From a checkpoint of a small audio frame classifier.
Model: 1.91M parameters, log mel input, arch quartznet, norm groupnorm, activation silu, depths [2, 2, 4, 2], widths [128, 192, 288, 432].
Training: muon at rate 0.016, batches of 256.
Data: trained on tunes sung on syllables by a formant synthesiser, 39062 training examples, 68.8 epochs.
Rows from block 6, named by matrix and row number. Rows with one number belong to one channel. Each number is 128 + 24 x the weight over the matrix's rms, rounded and kept within 0 to 255. All counts start at 0. Numbers have three digits each.
# convs1: first pointwise conv (model.blocks.6.convs.1.weight, 288x288x1), inputs 0-95
# convs3: second pointwise conv (model.blocks.6.convs.3.weight, 288x288x1, transposed), outputs 0-95
convs1.98:122141129116169118095143148132122123129134121171175136165181142123115132088105149127111148132126147124114104106143131123133108121118137127129140115112135161069141150139159108134116130140131096145112132142128136112108138105119106126100120116138146106204139133084093127147145152134130125138
convs1.99:099129106104121111101145114125135131120121130118127115166103132097148210134131114113165171125081110100123158146137140131104115112182131119082101129121158108134123092138087119132154100085121123114122118155105092183155134155096170128159181094105142128110124137133107140123140177138110109125
convs1.100:132142126119132104156124130115144135100158158111124164125110131133177145128134128076149119141129144141133121128087105135104126122165134125119119140046140129089144135140109136160107096146148152125105121161156157101123156119136122102136157089157089101157121143142104105132114147122115121119
convs1.101:123119127127143121146156133113152131191134080141113118146134156122179113082085125119131125121096164139081133123121150125132116153115117130141130115143074197128130100155195107114135091157136144125163111118114129159095144167117152097135162121127100125092111143145153139141125161148144134126
convs1.102:108133117110140097114049075136153091133135128102151117149121143137117110152158162139155130135170142106113106144142137174139104146137129100173138137138084144074133146120149133110151110115093104106140104155125144173094128118111144134114113129119095094117104097154116152136114097155153138125
convs1.103:107137120102123139126151141148139086141129111113113159157127147128117117132094090101144102163109072168121105129147070148129158132183123098112104114159147104124123167150105128122119157139101128119099113137126150163106103128129115154147152117167148124091118184160121119106093135129151125129
convs1.104:148154093110106141101096143121121099131168116133118114118134128103136108113110129179120144144134123146152132154125134127090114114121151147116167105107106154111144135122172134139143105143103127139139160104133129113117122158164118126147171103149164147109129140131149151123100113132091142147
convs1.105:111165146135160139131167129051121126153097118110113129147111111132158214122096136138143142106091166151105110133183103121083173118137100113158137170110144110152119139137079124124163145140120123108127183041133148086132120152121202142098125076101080121136137104134098127143132114116118133148
convs1.106:093161110109177117169124133133118097149134122114114113144132157156168118151124150137131146149129140159109101140066119160146093093121121139138151158099134138133136126122120168111139072125134168149139115093107126078094122192090118150158107113131136146117140178104133141137096130104151150105
convs1.107:118146130124147149099128132176087105151122124158124126158122135088144184106146135155121151142127134124140153121116135134172125071108120120067138095129137104147098125094126113146137129114113104101140097192141067119101138116109145138150174076102127123109149132100136100131120106123144135158
convs1.108:126143151106151117109087130165127117117150113127106181122107124175127163130154104156109155144080101121089068106081089120128146148138146116156075149072104102141135130130152144156123134118115130138144104150144120145146094118125124100133125104141141129108153119142136151122143132155171161132
convs1.109:067126106121175117132132129138114117131164141113127172097103150121161091116141153163156121157131122130134102126119130129103114161076138116130147131116123111131106130131154171106174105125155140113124147122112151095191152133107091126104110130126140106088116117166083085117176135160149100130
convs1.110:124138132119159111132107098131134116158077146166142118210184107122128140132124133132112151086087135110171099170130107115125099098148154125134132168133121155137163153117154128097120150133122092132115124147104121146151140151118142095159133148139102146147100123126134073137159120148145156129
convs1.111:118095116109122137127139098100098171142128156115139150148098114113142109135139130110192099153091121107136145126137120135157170138131119139113110161115121115145099106127157086161150113115094132122129142113129125105124131135127096114095133121108112138152129114132130132094113140125156125138
convs1.112:139108107141088119107117116149163111094147111105168131128153127126132104151099110114142122129139138165102173109145141119121119142148096138115091120084124104131127164123153106178102117097122188110138104135112119105134137147145160080174150142098098118070118182153130106147137104113102137142
convs1.113:127133119144118120111150114139187114114063135103112123101136122121093113155112152115132112125129166090102118089121163111088141129160079136191101123153144130119160155139106149176098096107137162127149096083124123165137143122143169125110109153132139133148146105133168102134138126138140131134
convs1.114:118153136131094101106094100104142136125154132110123126121117121112159141135114138153120137121163180138121092133124147157149185095111140088121110147114175123129130141118130103161133099121130127104101138087147162149120103141145055127122136142118082151128120136149137119138098117126115117148
convs1.115:151091121102124094107094142135161176153145097113128170095101111117132110169104138168155131146162046087143113103097136116128152140118131146116142126155080122167159123118133090121148091143134185122104126144106157095142097129121110131131146098123129136151154124112119110136109172161171099130
convs1.116:115129101124107138085110150104145165138094161139138107157147128081114095155107173116063132121113134114164142119128128143146120131126132091135088139135103138154119121116179135169098133150122120118126131140135149148098106127131117154144090105148108133109100112131104102100141121110170086134
convs1.117:116125142124108132160145119131152114123125125093138093105160156152143174108115123124121160158105124107106159127131125112170109169099121099141108099130216148113124141102176120094112167130135115125149129166159114168118117133153112118135152159132073083098145126137087108163124151171110128116
convs1.118:156138138166117112132116141168096121161140168106112124103124138140095161129151166086140169164165117135103135106085100114133146154099112144102100150103149114146135120132141167126130141181219156135111105111164122115136129149107135137144114122172115093111102125101135116143121112127119150143
convs1.119:140133129123126156118101115126145118144106143100101119129138113120147110115135146171136170086136104139086151145123132118122128148140146092124117137137094099113134135093154162127145113124107113120146138144115125161143118160079116101129105143153142123160201123150149123110146147131108121154
convs1.120:140099185107159116139097000145125157137131132094151129131066121121121159146120151097092147097130113132104154130151126153159162148120163129124126117142162130142101109135136135133118135156111120112134135090130167129118122162113139140128109155149123139116132114108145120160116138154169121054
convs1.121:156137149156146100106139131122134120081100123050101148110113114112164121153123131122097142105122125126103119095131163105166137131114166101135135113127122122138132175141092145117059106127139090123105145148117148133148136100081145119165109140102132113099115151139138150148065113079142131117
convs1.122:161114138123124137113140100121133103141072127132126136112139128100098121166120124149122159094110136105110106143122119147141156136121160094135132117166127112127138110135148082121121141149097127110124165071169130141116153112133146145129112128127148105121132131110140107157158149129147090115
convs1.123:098074117100131138097169126149152131107134167133108147111126124167125096150147134111154109183121119123123157084155147152086132104129139121129123148111119119144168128155129156132141126092146139116142137084122094109158116134114144112119118112113109130138146163159132137116108174145116119117
convs1.124:121099148118123141125147132122146162154089134162100132139124120075140182117133106162100090125104115148087140129159171127123164151106120128099148120059082137124085160118147130174124159161108038152140139121068116131082104093064114131130101106101128103130126134102126135127129113125094105118
convs1.125:094132122061169074121123138106152105109094122147131123116102137121154112154146104136124141111132101140173179120155123124141123109120125085111125140108131130118091112150124115166099110118145130117113137066094174105111112112094132114156126130119115147130160131135096119074130163112149151155
convs1.126:119133132136147127101127116119107109124140140095126106133140128123119133113091102134134121078139121124146135140091089129096134125127167143125100138121104168157163138088122152137129137144129131130128158130151104132137138155122132160156122073122123099098110129083146092128151148136134200141
convs1.127:126140137155142172131127142113114119096112118133104084121129167128143126093139151116097143141123174120108119094104104147118100176134134134117088059173095126128120102140111093117120139165154122153164101161146100095123114127115152121129128144128108147101097134102118073127101118115135104139
convs1.128:150131140125110157124132145105130087136156134086163133164139096155145124166103111137135152038124127091134101149134148096135145109109116112122114111084145129129131129124189129139128134148117126153124142120126097143107158096117129116119157122116107078139098124123174105130112170109127133129
convs1.129:137128084132114159130150155110125135117132141165130127167147128121156118127118153130110163120123130137127099147122147130156110132092070112106132138147111136111128102124164097137108138128094141146162146099140114101148138075112164100158122106157129157150160114146133141108136110149134142108
convs1.130:141136119147151143119134123063122132173149152174113103138146097116136120131145133110117140152126127139141118129108175101160167103121095098110146120113139135104131133153112121152127177123125140163146120154127126115148098095121122138142162160157143149139145132156134127158168135129121126129
convs1.131:167126143135077119135074125168157118117114154136131117139146135125143104116130098158117148067154105104148205126136143139147111133156097113151178140116140086110163102125106136127152095148110142123128128150154168090130097105167163110124123146121133128153150107148112102107110122102123168121
convs1.132:117148143096145148125091102152151138122119126105102171132156116103106143166138168148134131156112157104137117159111170138151140110100171123113084107065114124139167162149148083149128127120127156122130097105125099137131110145118125124105125119121099150118135118125110119143152157143111122118
convs1.133:131103111125160129131114130135128153110152110131120170196126131138108148148103145154148127114108128133133109152111167156095085095131156106126174133172124149134110162136132130148151128116153094153111130063143123108162097110113091101081094139085142161176152122118134123138107145093113140129
convs1.134:094115128147130131173132128109142089123136142161122155130123138075123151145138129115147151126115114115123156109082136097121148133139143135147144133166121175131092145081135200137128080133156149142124091121127122101142118215137096109111184134127116156116117119102172149152113143103133115152
convs1.135:175133121120102120116165142139110099142171147132127156141138143124120132103126148118159145131145105122109091116104099114102154176157133113154136103122134157093145102147135136135121167117143148163126154090162129136132116158091134095098131132102123132110147144129115120128099153081096126122
convs1.136:091138153079117097142141119191082158138105167136098148145103161143101100127121118128110088169138121171160138111134108131140141147141156131099138134107099120115102101155121101102132133111116141137093137107103142121142117152088145129097173143148140158112155092147148088166147156173113100129
convs1.137:113149127126129128122112127097123114098107115140109154138105158147137144153111133099126146126111143156128145175119170119156116143132160145132119094080140130122098154090109107115143116142135073106107154150150109141122145132141150147126103124113119093110138097117123113147128138134118142095
convs1.138:118124154108135118087148114153128151113118124147128135111151147108140114139098157129141112095128154131115146156112140126097115126127114142123114095112161123108168071108151121107110155143129165153174095081116162138113097106138123165111136131136127106101169131148142100140092123101144137122
convs1.139:141101102163132116119128130126115161132125103105112131140123147158139124139121105122128122135083097135093109144141139113133127086082119121102148127105110122142156126120123138143141145094113129119128140163174121110136145133155133126148133150085148162098144138115132141132155146148124184158
convs1.140:124120099111177141161131149097109117087083119168172165142137113112086092117147156114110160129127120123123152133142138127097152109116132137140162131117114184149108120143141107134149128119128103131164130143130120124085113133148119128143127113166150156120148108125165148125167141113104101071
convs1.141:145142099137122122120147150110150155129133103096104144162103158149148141092095122132156165172109098118106124131100117133122148166132173141141113109140117177162116174104156114116114109117124143158153132153138097153112111146113135121132131128139144115128128151119134172129127152129160123152
convs1.142:071149127136139134110204142150145149150125126146108143146110155116108078143119098147147157105142119122125147090092157125145114159139092138148102136089129127138108142114159154126124143122136115099102147133101115065128077081116142090159064110124109124147124112108130216156126126149115106112
convs1.143:095135115140105127150145147094106140136158153116150120144102116108150153130110095189115117115143137156094130127152111134139150113139170090155122125107155110145086113130128119107170133128132143089131102148122100130123120116085142129115126097108166133114122103100128086146124115124132155121
convs1.144:108108103138102150136089112150101142093156129100176161126184126123143133141115129134126116094114105124147130101194118148159063113105131134122137110166094107129120159145110111188131165150101126124121085115141140146140163113122117163135187144156154119138134124173107135125150124100122147127
convs1.145:166135136134126151201137113142113096096133133141130130131141149136122153153154137122115142104127146135123122107117086156106044115134110119156148101104192133133126151113139143113154147110119141112139147123173147103136113132114112103118111144117142109133106123117111102104126133124135157073
convs1.146:154134129130160099133086140167122127140101114183096151125144105131114166146149163105102194141102140106096153145136100121153134113111096182097141126165118123145117098186072117125148129157120116106133116106146134131117128107118130110144092138118120122132144144189135115123134141151097112147
convs1.147:113123153128084109131134172110109129117132077130136157149097137138139135160163148126133120132111114111169122101138130153089116099120134139158076182137128140147175127177186125105177156108118103132118133121152153025156128126110137136133114129121105130129119126096105145116142110100135138115
convs1.148:125147138115132091158171091129095105162129119160109131095095107128131180137107135101090103134121128156144085082117127126104108129131136175114107138123140113172154113137135116157103116091108174125121101163164104211135143119090127099182147160114107122078165110116142122163134151087140090129
convs1.149:136152058148115179098140137154149132160153185143154164148242102092080100156103149131122149111086121087099091122131127179154103090095132158121119125135124132129126126114125096118113106115076088091091153151154123143128086102148092142130101149134179144158131097142095106079111131113150132117
convs1.150:134153128137141122117135135175119110129081173171109099153142120096136122139132130151086112124117136091163142154140132129124086135159113153155122148125167139132138145124131140155117135143123115112116124119174122121110127121120099130122100124112119148121147103183129121118106092105165133125
convs1.151:151133131150162129110101125158143137133127129146115093200144144162112129137139131173145129110084108138178149094122090114122107143122118157109116134098132142163178157077077141131144164145095151118092149121151143119162144127161172173148085093146148105131155137064119148105120138156114134116
convs1.152:120139185150139156096098125118143164186080116124119102129112129121129061154152140126150121145154126118122108114150182135171177135083130132113131155105152131154150113141121130118095150131106151097134142187126082122113143147131116119149135103139123110155131097105164112116131133082126115142
convs1.153:179085101140129165138140090129084186147121116123139172127103142115126125154163101136124101140125112134151121119168121139133135128161130112118094099113162093166114139103110121134142091117163127070123128139149094137145090094143126160115102111080165117131169081129131142140083150112143107109
convs1.154:116143133136155117138130117115107105132112109145113132136110105091132162118144105104117142115109121142086143140153146152168129127113120143137162123142124148142153151108118111153119117133127112125148149193150149129124133119163108125114111109132113120130106068157106153165115150122150142144
convs1.155:129117152116107145184143127118127116108132105130149153103138159145107135108174129126141100128101131110129128152152136129113121149139087089107123089087093097153142149180100152145150152118131087125124096120113105177114117140132143148102122135151148119120156121122130100120134110117158108137
convs1.156:138100081116159091120123138133136104130128105154108139131139156131119079137123174125089134113167144114169097151155134178089125145168127117073132118137146125121139140114101143148110162165085105138106147127082095127203107128125133071138094092129101157109153090067100106112126070112135092166
convs1.157:133127154100117114135123113124121150146132120093127113138078159125188155160130123133134150192149103105152161105120144127102128154143129156138149124162158158137153143144148103122079151102130126111137174131147124119132126213178143126121136139130121140131147114150098151118169136102139070125
convs1.158:158119096132099134149117122132076144167125131147158107133123126116131168092101114114117124163135114106128082110123129114097100122117114178087117153115144083133121154116149110145134109132142114133106155135181120106125118159113139154093134129156137155151142129127146131154152144110147164116
convs1.159:112121108061113104117151133106163107135081166171134084119129116143150110144163138136104111135118135176118109138140149103126089133117121094128060080086120147170131137153167081107152109118131131096134150123121134144142134119086082142127143151134117149115168080105075152091118119123132098150
convs1.160:153078127123131112128051133156129098084109117146124149128128149127129106175135112156145147134099162143095094147159135167134117119111098095107124103131111128108124137141141114130141116144106041130092145124144154130155141122119078124148167131129126102115159134121117156125116163086130134100
convs1.161:112149100156145104081079139106149128129139126130117130126112109102139138117125117115124206204122147148124128166125113114134115128156161143109138150150198084146087163120152170104127116105169096115129105202098130125109144138084120079129147143156099145146133080103161133124147133158131110117
convs1.162:155124099125090083082127162124143150102154089134130175163129120136132097156119120142138158153143148158156199097119150118177099131186115113112136127106088106180125135089081151121142135130114178139114099073153122100113155122127124142144122143120087129123131133095119098145107100126113124138
convs1.163:159139093094144157133104150146178089147120126146132144127112113103103129110111158117104118138125165104097121163109114136077158107180190139095064107100110145134096114140139095118137162165141114103119142095174113150123143135119123148129119099102109103113142144126144144117136148135116087105
convs1.164:120114142112106124156157138144154173182155119166125103094129069109136132215125152148132128153094255115160128114155121066130154150112135128115152112176165139155158114109127134123136120117101078129145120105118086150175105136108109122127035146128175136024137096141116127133126135056145136136
convs1.165:137157166131114118133130160100095143130125133130121118123149114127131161121118073148145151148168155123143114115114109117136106170149096098115171108173141116107153143130139074117117129107125133124144120105136125121126130136150108149161126115142129096123122114123143120096129110170108158125
convs3.98:122119137105128132103122136088153131128128114112125090108140153120127140132112141118088160143147120122159160110159099099124136109172075117128187078143105107143133138089138115135152146124109162123129125149157119146100176114123101116129079118113115155099108198120113136136116143094092140156
convs3.99:127135161110132147108121132130108127134136128085127166072139121120119050136146118157132151124114116110125144142121106110130158104118119161123173152154068146128194112110135136121119153202108110114089158038139148146163138089112145131141122119141109163148114113082142138128143127129101149124
convs3.100:119119123112127121140188201156134134102148112112136077142189099117105112100138102140082132173111175113149143164119152137139152143098143142109166094129117119143117143150189134127151141101106051112103136099119120131129134147096136144127115107131115124138143091128129121138132166115152152163
convs3.101:136132112163151147123116138171119147076138191158122141120131114132119156134055081102104112132128137118160132139137167145122171102119120147100135132079109220117080113157172052127120120139166155123124168167126103129112139092134113106146140146101137154107160139095134133125190177130181138146
convs3.102:122158110126171145135092106146117099131132130142134135120118106142162124128140105120174134117166148150123159136124085110144125117124148119118089110138132113137107153109109128135136136150149169130083149149134116077113093124136160164129141170091111136134123116132130142174133153132165151101
convs3.103:110113148148140128149172138136149167109130129127126130110113119123142181128171131131114132150135135114113105119117133159138205148074140151129144120118171145081117106112100154116145135107160098140127092079102153144151106129123111150106192130123108143111121073132127115139110138130129123162
convs3.104:145186148110123151112111132123137142134158163141127144152128132133126120088147128109108184174136151139126128127136143124100145138088130095105102132143108162178162141122127133111097127136115127111160116106107094107146138147149170182140154140110120148148109155123147114104166129134079145103
convs3.105:162098159109116107162165097097137108164080127138135159112140154121140122111163139125109125159134145136121156137115158143137130141115154149110114105113101079112125134140139122141139117150116115138082096076118144118151110122082115127093134124141091114096114167081165064107102108073095110121
convs3.106:119141171142134144106137129073149165105151106123123148117155142142091107122134064151159153102099091131140140112111138141121118152136088134152107143132134123138160134136128114139146130123128119117133104114129109141086117164143114136136158136117128118167139161093098126173134131104134155129
convs3.107:151117117112141102148134162115158146107107141096135178158112129139071100142112151141135116192119108133151152152115145142124152158130137104107155137148136086122145123168125120138104091160132134171156117090107101140103088150145122166139150120137148110099141120074137125117109109128115130132
convs3.108:110111150097133113147156164111134139150103140151125141132126163137115066113179085134136149144132163123119161132143114168093098128138156164099118120083099139130140147149129106114096163155094124131135106097119122191119140170137118116106112168130110102149133128120104105145127137115094125106
convs3.109:174119145130124103126182126136135105139130123175124192173093122151112131103146149139151139152146126130133145125131092115170129171097093146154126084146169164144117136124157138107150146138134095131089101110166138075132133106113091132132107166114102087139150168122168187134095138140143128135
convs3.110:136129132131134098135063133128123119115141136114113116161137116107127119084147085131167145107159121130093109115079114160131105131157141131101156121112126167114094103132134076121095146143107119147134131096125135084117109126114100165108130141153063097109145099146103162142117136134165122124
convs3.111:124144120116141120137130164130118173124102170138117092110106136091098138117141098118137164132106132107089122130115089118095110133154145146128126115110092100147126114127063122134118155129100111108144097128153106121107131168141145128086118103146147111078142118144113104162105123114088122125
convs3.112:098093149109130134113139141109063124116123169161126104118114146113121147169101122127163092167101133134160148133122147089128079096087128091106172144099121158097138123150131113107139120121140121109110089132117156159109125153119177080135163125084108125100148111132114098097126140148097119141
convs3.113:126159143149126123137135138089090131126121143136128136115120118119144158121079113131131115125175126117151120141105111176139139160134117119082160085084158121134091099124125102139085127095147135116173140084132135150146099186098131134119107164095121130136134140083141130118143128175088101103
convs3.114:130133098153104130121105108127102115089140129176137101081142128128116102148097098144121109151127105126122111134118109155135132125094096138099111139121196132111160151116115126102102150132093102152153122166166155171168121165122165169129166168110165125130153163142124145161135175100097149107
convs3.115:134096125158091128127110084115084145138161116130112162124140145131109167122107123108090167118123075125114144134091162154144160118130162127110153118109115128136113119119103127126133168111147085119133127121117136121112187140118158113154160120095128087132134041150147128126140128077139147133
convs3.116:110132165105094116104092124118113077132173132165135093136112170107122138122159144126123146123104113143143149111110103123114108119137137058081185132121095117113084153122151157129096126127135137117119108130150155077121133089146120134139145129127108100098137141136128103133102147141124135113
convs3.117:131136159134171128106127177133115132109148168135140110155155107101111109140091146130123142112117175134153094151110156154129091089142125151114144124137049116182143137108148151124110148144151129114128126107152154167137144126120099151164152114122146107100121047120101135127140139177109135107
convs3.118:141104116109112134127125095085124109109139143146120097116128147131102122120108135119126161104146075116133118147055099106068132109182114115110200156118096137127162120115149141120124149130115115127147126120116125118087139116106175132124112121121103137101142120126136104140148090151126131133
convs3.119:104145123130153115117161148173132106119158143101127149147158098133122115116145142095126091136129128105130105148153123144115133136121132112155129155117155107129115144127114115128100140104128119120125138172157137164116110105126115117105117095139130130144144129122155108151149109090168121110
convs3.120:143118126149109126105137150133068125121123140080127131129132149113144118138179093148144113146147173119102111149128135128120138099122150161092092141135108154128125139111132137140096152160113148115132096142115143122146113160151134132114133158104133112150121082157132090134117149236171099087
convs3.121:117115127097157123131114119126098121145120101144133152137148167117129145127181133125148141103150124101139123093146130107167145133144114154138158113105116120128122144121106125112128126140142124089144146103140132114131125136138117127110115109134159098151138136130153160132107144176139150085
convs3.122:104145122108133155130119150183169105152123112106136112149132120117159075125097118119102140134122116129119137165141146149115130164091116123140152123141109129153172111129129184109121128086125141123125100130133155117109122127153121123109149116143142136093141163104161117141094115100160112149
convs3.123:144165128112131135122118110106155128090158111106135118111099129127117126152137122125163143128122120128125158148116140097123153185177141115127104132100132138135166088142159138138144152167172076111128151111111121178128114153136131129131122096116156096149136147101144081196136145126141138165
convs3.124:135106113183159112118150091156113111109153110127137091149121152129123133113134131151123114147142099135139137134137104093154131164123104122108130110115101178133136111109130129131109141128098169141129119164119135101116144173149143125100119107158101123122116090112161129121121116125076146142
convs3.125:131126113080120112119091112120169111133105130147123178147154120145141123099158192141168128072103120136158111144130141112136136116121126107148135143108131186152112106140121138147112126131141132141100122186144144183145117116129159135132108141143139120156122141088110132176121139087112120093
convs3.126:121112094101129108127141150126120125106110117180123153126162129136099143129138129133107131165145145124113120135105149108145151128137153122072107125174166144130149124136112103151146111159178092144157142145139161192120109152113151124124079080127140156090123099138144201100147113112108140131
convs3.127:140162148103079128163125142146122144167145132127135133146128154129156087121116139134121141160137121136118095124118106126118087131096121112141123145089125172099106119128073111120100127154169145144148127153140112121165104143120139115143135127150122120134126109132123115113129103138062145130
convs3.128:116162119088119115082114130114118153125149148145122139150120143133150169129139084122099153182143118132089156092123135106119111182143164139121145116143116127108161153068086141117167140117132135141118105147142138132094138138146112161133139125159150121126131096088131083133095182128067127128
convs3.129:151140131108110150128172102163143101145142122123130143109128089150154112119106128122160108154132113131153129139120140115171123137092102110144150117143139173134150154114137168108164102128123118144107141103121126112100143063107133129156126105138114129089119158091143111126138137140168124163
convs3.130:113102180146140108167106114154126129160092128108128105142111112159116092125137164123165164114119124131126106150073117119149105077126130135134114145116121070116141113146126107127091094113124109133106128113096113073122101125158099131168134155160127088140133073149088153094109128073137127139
convs3.131:143138156144127147139183071141098141146115124144135078127110141115120090124154118150148153158135131131115167132113087152121148163147152121115095191126123149156132141113109123139107130143112135133161136118132115176158122135129099123120157162162155149124125120065094111119137116159116122142
convs3.132:066157152134140130107126113182112130117152158135128156154138124135116129145078148104075174081125098138150152123133124142140119108164090120102120117122149139176105147188126102114135156097118120132170139091124100117159153128104117120112135131128204128083142161107065164110157071124108118164
convs3.133:116150090098136140090148124150136139134125151084127146090089121110125109110083112143112096148152123128132146125135152119105094103115142129116116148155142163160120127132146124140169110111094142122117140181159116124136160121136137155133118152150132108091127119160127113122102129108098142126
convs3.134:107105121103147143167141150164102118166093090083124120129151157130130117108142136131161123110119166126128124145125145118169082151126120095149129086130171159111109134126192140129138123106118150135143170089110133185115139145130107145117145135158113111111154129197137154131116144112104078122
convs3.135:164093137131142157126196137111145157145125139131122098164106143122137119103127106107115096131156114122124133131140095145120124145116105139095116112114100141125111154105121146141117114140122126157129126108101121112138108129171130153130154145137127144114124128161149107157144129158152110110
convs3.136:146148140160087111092176137137107143140105113136132098158124150128126126139100097145122102100139068140170145118148122115119127121108112145116130138130142110153116143152149121143151123109114123124124125114132146126155111094110166128155108161137092157137135103139123119081138121137145115134
convs3.137:107135147114148115183143128125140115122176127099133116128110159134139105155098149146105087155091208134132140157150126098110123124151142099080153156157158145153121105110098092139108145139123157145117136122127127119083123112147126163074119129127093139105124176136104101130132134166087162100
convs3.138:078111199116107122118142202101106135165120104098126135119163138110123147129156161121093138095117149100120148138142138130140166140178156135122176104117134156147112104124123151131137102117164151124184105107142101171150067142124122117123120101093139150113137104148117102119143099127157108139
convs3.139:127099117154112128108070178158162134114144131107130133149128134155112146129116146119168170136099129130163151178139072084143156110099151142171133143127098126127122121134110143139102065124152133104135133135145135143134119137140107103156099160105113140141119124113124157124138107145159163113
convs3.140:123137095110126140076102086173164173095143093139119125134103075084121094123136131130161113116108118098089133127107158091081099088130161090115107135129093055108163146075146145131145104148120113133120107112128098119105120133139127125151182124120107146132126133100121143106121150132097131152
convs3.141:139150171111136147093116130154082130142116120136128146112106144126108144146117168123123145167125178117127067113166109141140111140110089099180118122153116111144098116107131121129122110126107143140121132154133137160104138147143186132161145129135142120172131102177119115153118154138170134158
convs3.142:096119109084131169094126161128124121131145130137126158116108091121128154138088107113140134171128117158128162122128160094114125116154137104153165132090107117096114118118104116113167173126125127137135156136104120062161122169160136124135114189125111101133129134054119136098171148097085096125
convs3.143:113138119143130131129208100081094134091137122161121111143123110139120159133167135133151123131100101129085163132099148118116068078140113098110101123115165133117108143111110177132128106157094111132167155139132161132195110121154127128149137142155142124116125146114160147100139071119103140160
convs3.144:109107139110128114136169103145098155111160122095124159143141132134134187085159120096119117072137117122083157111119160135165184119137084145098158142139137160140180156139113172123110160136187122135110137084123118111156116079168143115109139119120128148169124100134147186137123122151103127104
convs3.145:140157138113149159091104150132124115142106161149134098142133149147117175097109135133146100125159117146120148131103104126094050162128122147145083141166127147102097081152107129142107172171121140108130122109137111119119113156124150131121127129117147160137119106142091120108146133124079126092
convs3.146:119142107094128159151100103193156120158087101148131124119124103133128153133106159120125087061128123137130139131103106107157087142150112134178116142111131084104133150132125119128117115098136103122125137135123142140070133086089129157137084091161157075122134143153109100123128113112128123136
convs3.147:137131128101113112112122132164155123091079133113124126135128103104101115125144103150106144115136115142149132131158096108154112156138125108113135089125149086173106141132116101090132111123127098110115135144133098154147103129111138113125099136094153103099121168131134122135127119150135149128
convs3.148:131147175110134097168117090122159169169126134111134154162111134108125202140106145142156147116149140143109125144135140159119167100144136134131165113104163126123110134080119116123149134120119135114113133108110130099109089090147115135138144116167125146115116120105112147129092115141163107152
convs3.149:137173110144108110045135102109171082127153121127127144135147098116140132127135127131105111124130115159100161133150133143124134130113136140102154111158129135144120090123088103112178147142137154111108109147113138130130135103136146106121152111139154149128138058123101111096123104194118144104
convs3.150:115135201094156121128112135156127154100114111159129116123146107151118162102095083127141128139138132127104140116135112129194131126152111104122136114154140135108132161142106125118112148125100160107133115111138121135124137107104157099096076057160130129152134090175123173149122139129126130121
convs3.151:146130101089106109147056095146150157114139160175127116138127136106117128118075099102143165108103111124139136153131118111129141096123129079158092124088178135106147125111104116092147113122113197125150123148141121134117135142117139099124092139113130164136127115093117154100110117119175093167
convs3.152:103137120105146156130139085150131117151158155122130109156125106128127173134128132143163146101120113119124101167176111135135129101064117138126121126124119130119118137081138115137124128146122116128143143148139167099105117104132142120145107131106137083148122114150117149101142140154128130151
convs3.153:126164133167108149134117115148086128106128111137129098122106089127114191121167120133158167092115120134165139121131147083155149148110141109092091137128133156109128102126138130133118115164151104118163134101129123131124089156140154106103171146113094120147125097096122107136148146103161145164
convs3.154:143129093108068135126161070140124112093167079113127149132121138133117112154118109126188144135142169137107149148127133092116094136095140149112147133101132096123190107146156168108114117121126138144135069136080154170171141128144119112074127134105147104107136090172144137109127107145199126124
convs3.155:163130142126125099066085164124145103141135090125121091099132126165092155141070105139104155169129201127105121108124152131145095156140097134137114087111121107135119150132117139142142091132140140084122120117106162194136108135145121095120104112133134144088131144140117097164117116129116125142
convs3.156:111079123154090146118125140188088108127148148137133141155085082171151146134105145130158141137127163138135085163129133093117141114119155104090099126189117137122105106118122123102145118114089165130131160081133177145102109113106140160140160132131107099150143075129069113164125136148134166126
convs3.157:125101154121125108113066120101109141126124156127127113104129126101135116131159096147086172114140135138133092142134182148105116100104168127125125144152108149108114116138136105122153094135150149142140098121153132130135148190127149157091089125136134136105141129127130139111129127162126138125
convs3.158:114127125146133148124130114090109092126106140138126088140158143121174127094153140131101134160168147147138113145095166117113171093110146139126152122150144175146096155123135091120114110120129108136124133148096137153115148150092110129151151117162132129148106103143190111119163125116111136107
convs3.159:142137136135097132120171154107110126117101124094123124082131090103147153120122126141109163122072118126142075123123155125113157184125153163150118129128123168131155109134104167114094149131133095118081134117092149157144123104107126147115134113112121151176133108189151169109120178120188123092
convs3.160:119122125111127130140126109161167144105086128108135169137129126108134168129098145131120158192186064132157146125138130145121139118089135141137130120117122130113146112117127157133097112158105173117158161160124162143082149169125148141125110118149086168103087146084083123139114155084107125103
convs3.161:089116146133147135139133126155162141154142154120131143100097126082130071144102100144142110138151153123157104150143135101085146087121102144141139135151100137127118100123118141133119114109129126103194122040125120131192145087126112121111148089120116096074122064138119157153099125111141134143
convs3.162:132114131123124127154133154155156160130142149080133137119112155135117109143143166137120109161160182143127121129116174145114116095072129162115106135136089095109101128129159124121149162087156128131127132170126125137148142113173105134122102167128137124140132158155110168116142138120150123162
convs3.163:128130039128110122147086097138124143121166104131126149123115126127123124126112153145111150178138130134153132120115142078119136139138118139079138084140098119130121113105097134112138107093116097126102097116112110108088142155126114144098106099123129153159152086159151108172084112084152126161
convs3.164:159141098133139120082176084085124150122163135152138139155085116177158077157096151146106133128179093138162104185165122127123096137113094112136122113122121130148141140161112187137139129114165106152131170151102106120113072127146107137103198090088100159171153087090120116161115131154114131120
convs3.165:163119079136136119098113150106119119157111130163130114071136122154132132143140102102123140158135137137110140097163177159103143157191115103152142144129140135117090114174111133112104108164130141131117092130131161134075118126123169145169117118154130109178105162148101152102115143121150113101